config.toml
model = "image classifier"
parallel_block = false
inner_norm = false
loss = "cross_entropy"
muon_scale = "original"
orthogonalizer = "newton_schulz_5"
grad_clip = 0.5
batch_size = 512
final_lr_fraction = 0.01
weight_decay = 0.003
Rows from block 3 of a small image classifier, named by matrix and row number. Rows with one number belong to one channel. Each number is 128 + 32 x the weight over its row's rms, rounded and kept within 0 to 255. All counts start at 0. Numbers have three digits each. After the name is the row's rms in percent of the matrix's.
After each channel's rows are labels from the 100 images, of 14848, where the channel reaches its highest value: "strongest on" is what is common among them; "colour at peak" is the nearest of a few named colours to the mean colour under the peak. Only what is clearly more common there than usual is listed. The data: fractals drawn by 1,000 iterated function systems, in grey.
# convs0: expand pointwise conv (model.blocks.3.convs.0.weight, 384x96x1x1), inputs 0-95
# convs1: depthwise 3x3 conv (model.blocks.3.convs.1.weight, 384x1x3x3, trained with AdamW), a 3x3 kernel
# convs2: project pointwise conv (model.blocks.3.convs.2.weight, 96x384x1x1, transposed), outputs 0-95

convs0.33 103:196125110112126119124148114156185153105159138128134107147100126106125138157233119090152179145113134162107124114137155105105162094061129086187093101085150107084154158070057101094079184113101120178103123095067109102125148110097120135173101161128109109124109137180124169137111159168121168162
convs1.33 087:082085113106099113107089089
convs2.33 103:137117102081121114131128130134177116108067135144157098141104119067111149126144110101118192119090204114111120097083091155141110164093176061162084154135222084132134173078129126070070175129081139144156143135086152121154106135065075099149102121124150093148148088151135150145075130130125136111
strongest on: dense
colour at peak: grey

convs0.188 088:200176081131166169127128106158132162133095157103136165145163138126142151081123133163150081171135114141162100143150111180173110138102097120134083120133113061072065122083161091093123124076149137113151125093184100147112100151171180140070125167177145107097158081126086097077141095130063125123
convs1.188 107:141142168084089111108109180
convs2.188 078:194114090155101121159075139105082168157097152167073197069096078122128096107140069077120131163147129163139098133123147137154179125155155151108136105113089059117118135100125070117150144105114108137159140101114112165092143139131048139161108129156092134057099142123095144190110184086103139137
strongest on: dense
colour at peak: grey

convs0.277 126:123106099156074153132162159137080145163192190136183157106165104187158156122130162156104104073128081088112149111109131140063086138084165117118169176189124111091145081161102110138084099136168093162103163154098133109114139119122069179107060122146127090177149164126109103153102131137094122128
convs1.277 095:130168139158193155142165120
convs2.277 152:114123088076134161147113150104197080113086068186148089162104161133120115092070161105146133133109116115144117118149125121172210128160111111135105118116119124124168130127194139165186153101115169158139106095139166134125106088114146146129207161105125143169110095061165131057177133192111129109
strongest on: dense
colour at peak: black

convs0.341 082:091105145090087177109105150122125150122159129110134117131179131144093089151145152179123136089065106053158076079167096179102082106080102126170164170123123155108124070156146113118167088165152137145153170091120095145090097080087142107142137101164141097124123136150068101168158095170103072077
convs1.341 091:154108159098082090157098160
convs2.341 087:120112088184166170142123147129118139138155163132136173119101115160140087137148121081110168088200104150118060124135130124114142075117110146075150138096139114101111095094118163153103158084073087118157059085108103106128187102083125119068114116143058169125047168131153156131133159082181140117
strongest on: dense
colour at peak: grey

convs0.345 108:149191080148162133175136109101049106095102104106142193105140138111194152143132153138143054146092125150132179106116130136124059174161133188085100079132120085131113102109085134114145144101106145101131123204115128109186114171140171124133123114122115161121156110060189120156121123133100070116
convs1.345 126:183149120132177157126144174
convs2.345 101:132125148122130071121142095120133126151108149184108156201130090108129130112083166115089162186177179088134124143139117112159174055095164135137117179174088113110067122113118096076126130111155067129206121106076128082105147075099116097105120080113110116175149166134079147090170107097140140116
strongest on: sparse
colour at peak: grey

convs0.283 083:146167144130104112094189121107130207172111159146103162121102121097182103179125182131093079086124172113135153087133082101149135127105149137070117144149117149079154100121168134151151051098091105133117168147129160111109179133122130097135194121080162165190109156094122181094142136102061148161
convs1.283 102:150136155163104154157095068
convs2.283 089:108138150187143137118165135121192139066147136118116106129121126128147140104092109162145082093083089168136121088163095141124131152126124155084141187069117182075092161146100167116158158104127120111164180118092171191155153158149144085088198088125116072134145175154172119121097061141152132075
strongest on: five maps
colour at peak: grey

convs0.104 071:154098162077148143123157097053108160076123134148162069089089141149134111105119171136169227117111111153159126132134079113119153148065188118101128118180104130083157102150160126099124115148108119184043094154138137148100150197149110141119178116118113145151126104142107146096070123084128102101
convs1.104 090:148082091129139070168144128
convs2.104 076:103119160145071113133089143128142104120159143138121087144129133131123065103185091100178102152114093127159118083075128151174122114160081144119134096043112157132111094114126083143157113150171119103125064102152075108124171092117157143102122185129129186141104177208093156096129144045108098113
strongest on: dense
colour at peak: grey

convs0.336 097:117104108144202171160065172131083179170163106127141137181111142151121146093129176198142119141062130151175175137114091129090093143178080157146141143187143161069111063138109082123138119110126112120088074142123161156082124093129118123144116097163167128106146074141087165138137098155163103121
convs1.336 080:164124090129085098175139166
convs2.336 107:200125061186088153138112069160165184100112189161127161088108115131094113139165104095069138148148113116088149092136120156135194113138200124154117129163121106146128139125091125114160141140132090139173132145137144174160184149147059141152101121139105149080098174143140144152198119145068158118
strongest on: dense
colour at peak: grey

convs0.196 073:155185166153129098112200129172137074151107094088175137177120119085116112104115158084123143145122096137140111188108141113153106138104090112087134119159143093159128141142125140145135144127162173125153068123167108082159080195153094228215124104139124152136149132179140156157097129142087087096
convs1.196 069:171165125157149157132178165
convs2.196 093:108141160128130125162079094097108084090195094173128142072166077143136130108191131072140103138099177103073150159108108142157183083097140155165193162110141115064126154159178061132103148129105162121184109121097170140186086086104089122130119142108132134142156113105130137091154095124104154097
strongest on: two maps; sparse
colour at peak: black

convs0.10 134:153109110110108104143088196111136137076143121121208173074131152088156145089081148143149107129099150141106176134119076169134150131172172116117160074135097080096138112137126109102128121115075099188091138158132106125107149127073079093100116160160163083130179137069121124143181043160129116155
convs1.10 101:160138151137052149153147145
convs2.10 182:148113066173132211112094127118119149124174092183092162074078119140095105120141109040094135171150166080130094086102064104123183108146142122162154160137121159144101133068168125079135131113123132125187130103128129168163182135105104084118091157128069121099110143114120126140149127099100188133
strongest on: dense; four maps
colour at peak: grey

convs0.162 130:125093154180137088117144134082099147141154131103136169174129172137214133142158127167092140114158180078150144150107106104121176130129150091113099124106116104081086149144090098120238151161062106089134097149077163061155136179106098103114152099130169082124107115119101120144113126123099099078
convs1.162 106:118091119172106091161159085
convs2.162 123:132033165165098110149134168107104103153153136179081103156116097095141122114104104163172144111120120156185106130142154133092130100096183119130116173125106170049099142121132119080106096109113163091141126128097175167146159133178142168181160083135101100124102170138193131138099082112113182060
strongest on: sparse
colour at peak: grey

convs0.36 066:125150099118171171078098065145157108128127131135092155136161205117134168177100194128098159105107161161121109114153139153143125131123129116140141152130148101222111151152114136110094108104130139115079118163146171194129169139126145051160143198143165145129144062112117105131161079096196119173
convs1.36 086:168131164139095146156065127
convs2.36 063:103124136129118092088124120194176084135135164176122123146109094120100116145117138137140128125221131091120131132125140181076154137126107197196153093123140096164108189138119148094124153155170156112138118116120141163174091145071144112138066153137151115113131193203099070123168205116121160132
strongest on: dense
colour at peak: grey

convs0.207 112:108154086114204132121207164113036154131133119102114133144082112118110185160126134140130104155104084113138129129158146111157061089116129141117067102098150135155172116147173192154132143100152147147169103157119205064157137128113137102131154128130101078146108112069177106125178102168121154093
convs1.207 076:079089090156133148145163162
convs2.207 115:132141165229168075114079138108092132141137163132073125149126117154113153121123166123123143141216074110159133125130128127113174121118151147120129149165141105061110126119105091177100132073176069107162133145111091084151136082136116180131136109134093116139106176079119115048157052141126154135
strongest on: sparse
colour at peak: grey

convs0.273 105:125154108101115180105147137086124088082140154190136123075103098106082159215102143177102073138074160108151127172111126128081158161097175175183120143099085136116107110096097133130089090173114130115116150123106127139141066150143128107110167082136116084044108114128157145125133096092132114059
convs1.273 142:141086069154176119121150141
convs2.273 116:126090150074106111116188104130140163067104167091108137139099125115194103121176080102126153125112116112122135073088104103105140095155148111124090122142142206150064189139114171046159133159150181126101053123118158157156137113147154125115140162096131122183120194161155138146095098146143168145
strongest on: sparse; two maps
colour at peak: grey

convs0.299 087:071120085118124153189111186081201147140138176125103161109119115171125130213125114144122126057092146153138149129112131154121156148114128158125121135073108142210113136097146132180117164149122182093140162117097115154154084104158119135109138072109148088210102157133130134092084149159170085156
convs1.299 124:094119100094130123084074093
convs2.299 071:132139125088071115111172137104171129171172138113099106146136122166120111130096105135078052120123108125070110097166143144123175098166151169089169082110087146090141112136083142161148131182151060144075167103176127117145121130124173081119123136125129172190096175122077097184176126061121108134
strongest on: dense
colour at peak: grey

convs0.269 078:101111120137156119220153131119199194048083092123123160137119113172162108141115188129105137143089149127123146169178135164119140052101075128140122117157118173117138127180154119142127144110116082151141212073112111099084171114088166104084127165133088103135151121123078110133116136136133143167
convs1.269 070:164126159089079117160107166
convs2.269 081:079087158130168138183139125090114119143171045161110159083156179119089074187174070103119140119094112167092061158131115070130131134118055124098103098153134114169125086100147137161116146091078141137100141105137131131104151065142114139130164135137088164123114162139126134171113125081177123188
strongest on: dense
colour at peak: grey

convs0.95 057:138118145117100124134072126166078126163187127175116108143171122102111171178185177085151139184181174091101125167118101100134154148160113113094067109103108066090146079104090129109182189100167150173110139083124051109133109152103143103112132132104166099148135134155110179132123100104146167162
convs1.95 113:054134117149099129109125172
convs2.95 065:219139151133127103125134128124190156148165104128183095155131135167120063112163097098110120185087113087112076133088124103164152112170155162141132104102079183157125139079112124087135086080149101143134145089148100109100177069191206157128145154109136143134145150143156135082133088143094176117
strongest on: dense
colour at peak: grey

convs0.128 108:138081148119117102147106094101085099073133165175140143134140058117084131122135119146133129092195117130105120130184162158106141144170107113090130144118073106139162114080060097164115117136156137086081149177152137124080090025114136121126050098146121106066098134100129165157147102118182121100
convs1.128 100:098135173141116148139099061
convs2.128 081:194144103134147093121128089115192177179089134139118130150095132172112145074101168126103154164188155166152157123095132118161154154208127195160180110140088131164183124139092127133177092180112095079138148153086123092137133100097162130135187164151134163136069114138160091108134142129125116178
strongest on: dense
colour at peak: grey

convs0.123 106:174140147225157129170109107164105103120169127134107172104161075130145126146158145160109169058118108152118135170090152111134139113194179106115150106181128169132135174138154147115090120165083111125145150127191159138118139133094117130166097154212072113156145160112061135194121142132176127144
convs1.123 110:102096112091097099098099079
convs2.123 105:122117138108155067181160150126125114136128163156065132125136099132144189115156135145146133088142099119120137172076132168145151153151191038158122092156175097148132144150147137111069171144080142113164130155114179159154094147137111086175083155181137169173180092096075101164134131114152175175
strongest on: dense
colour at peak: grey

convs0.206 134:105133117136135146122141097139113120092132199076144151131140117169186159129146159138116099040097097119102159126127143112150121126069141170152154150093138133155106110133073113155099152075150183146137135136096150055125110147109124209169174072143161099161209164127119110081097108105153103065
convs1.206 106:167142166141102162176162150
convs2.206 150:116116113124143160197144110156106168127148094163158097153137121193065122109109130140079162165110170101112145151121165110129140133093137114175198109119133122209155165158138116127078160074094196154148129102128144120134140126083115112132052191168101134101154133134121139091141073093119192068
strongest on: sparse
colour at peak: grey

convs0.45 090:090081105151177151156127172101086133147114073182113196113112142115094132132157185084172197117121161109132092141115135138098170038127103149137099078186133088073140118102146107150090085112137134137166141081129165123182145170150090113116126119114130124096112149053059106140104150118135130121
convs1.45 108:067105178150139156147152118
convs2.45 083:089097109091094082145195064110210194108132112084171155125103163166142058151079086107115115093136115120141149110128105151079155153129150158112184173144155173149113163130164194143183104144157184195159138160135128161081146104182147129135136138151122147154131115137131113132121094132144099122
strongest on: two maps
colour at peak: black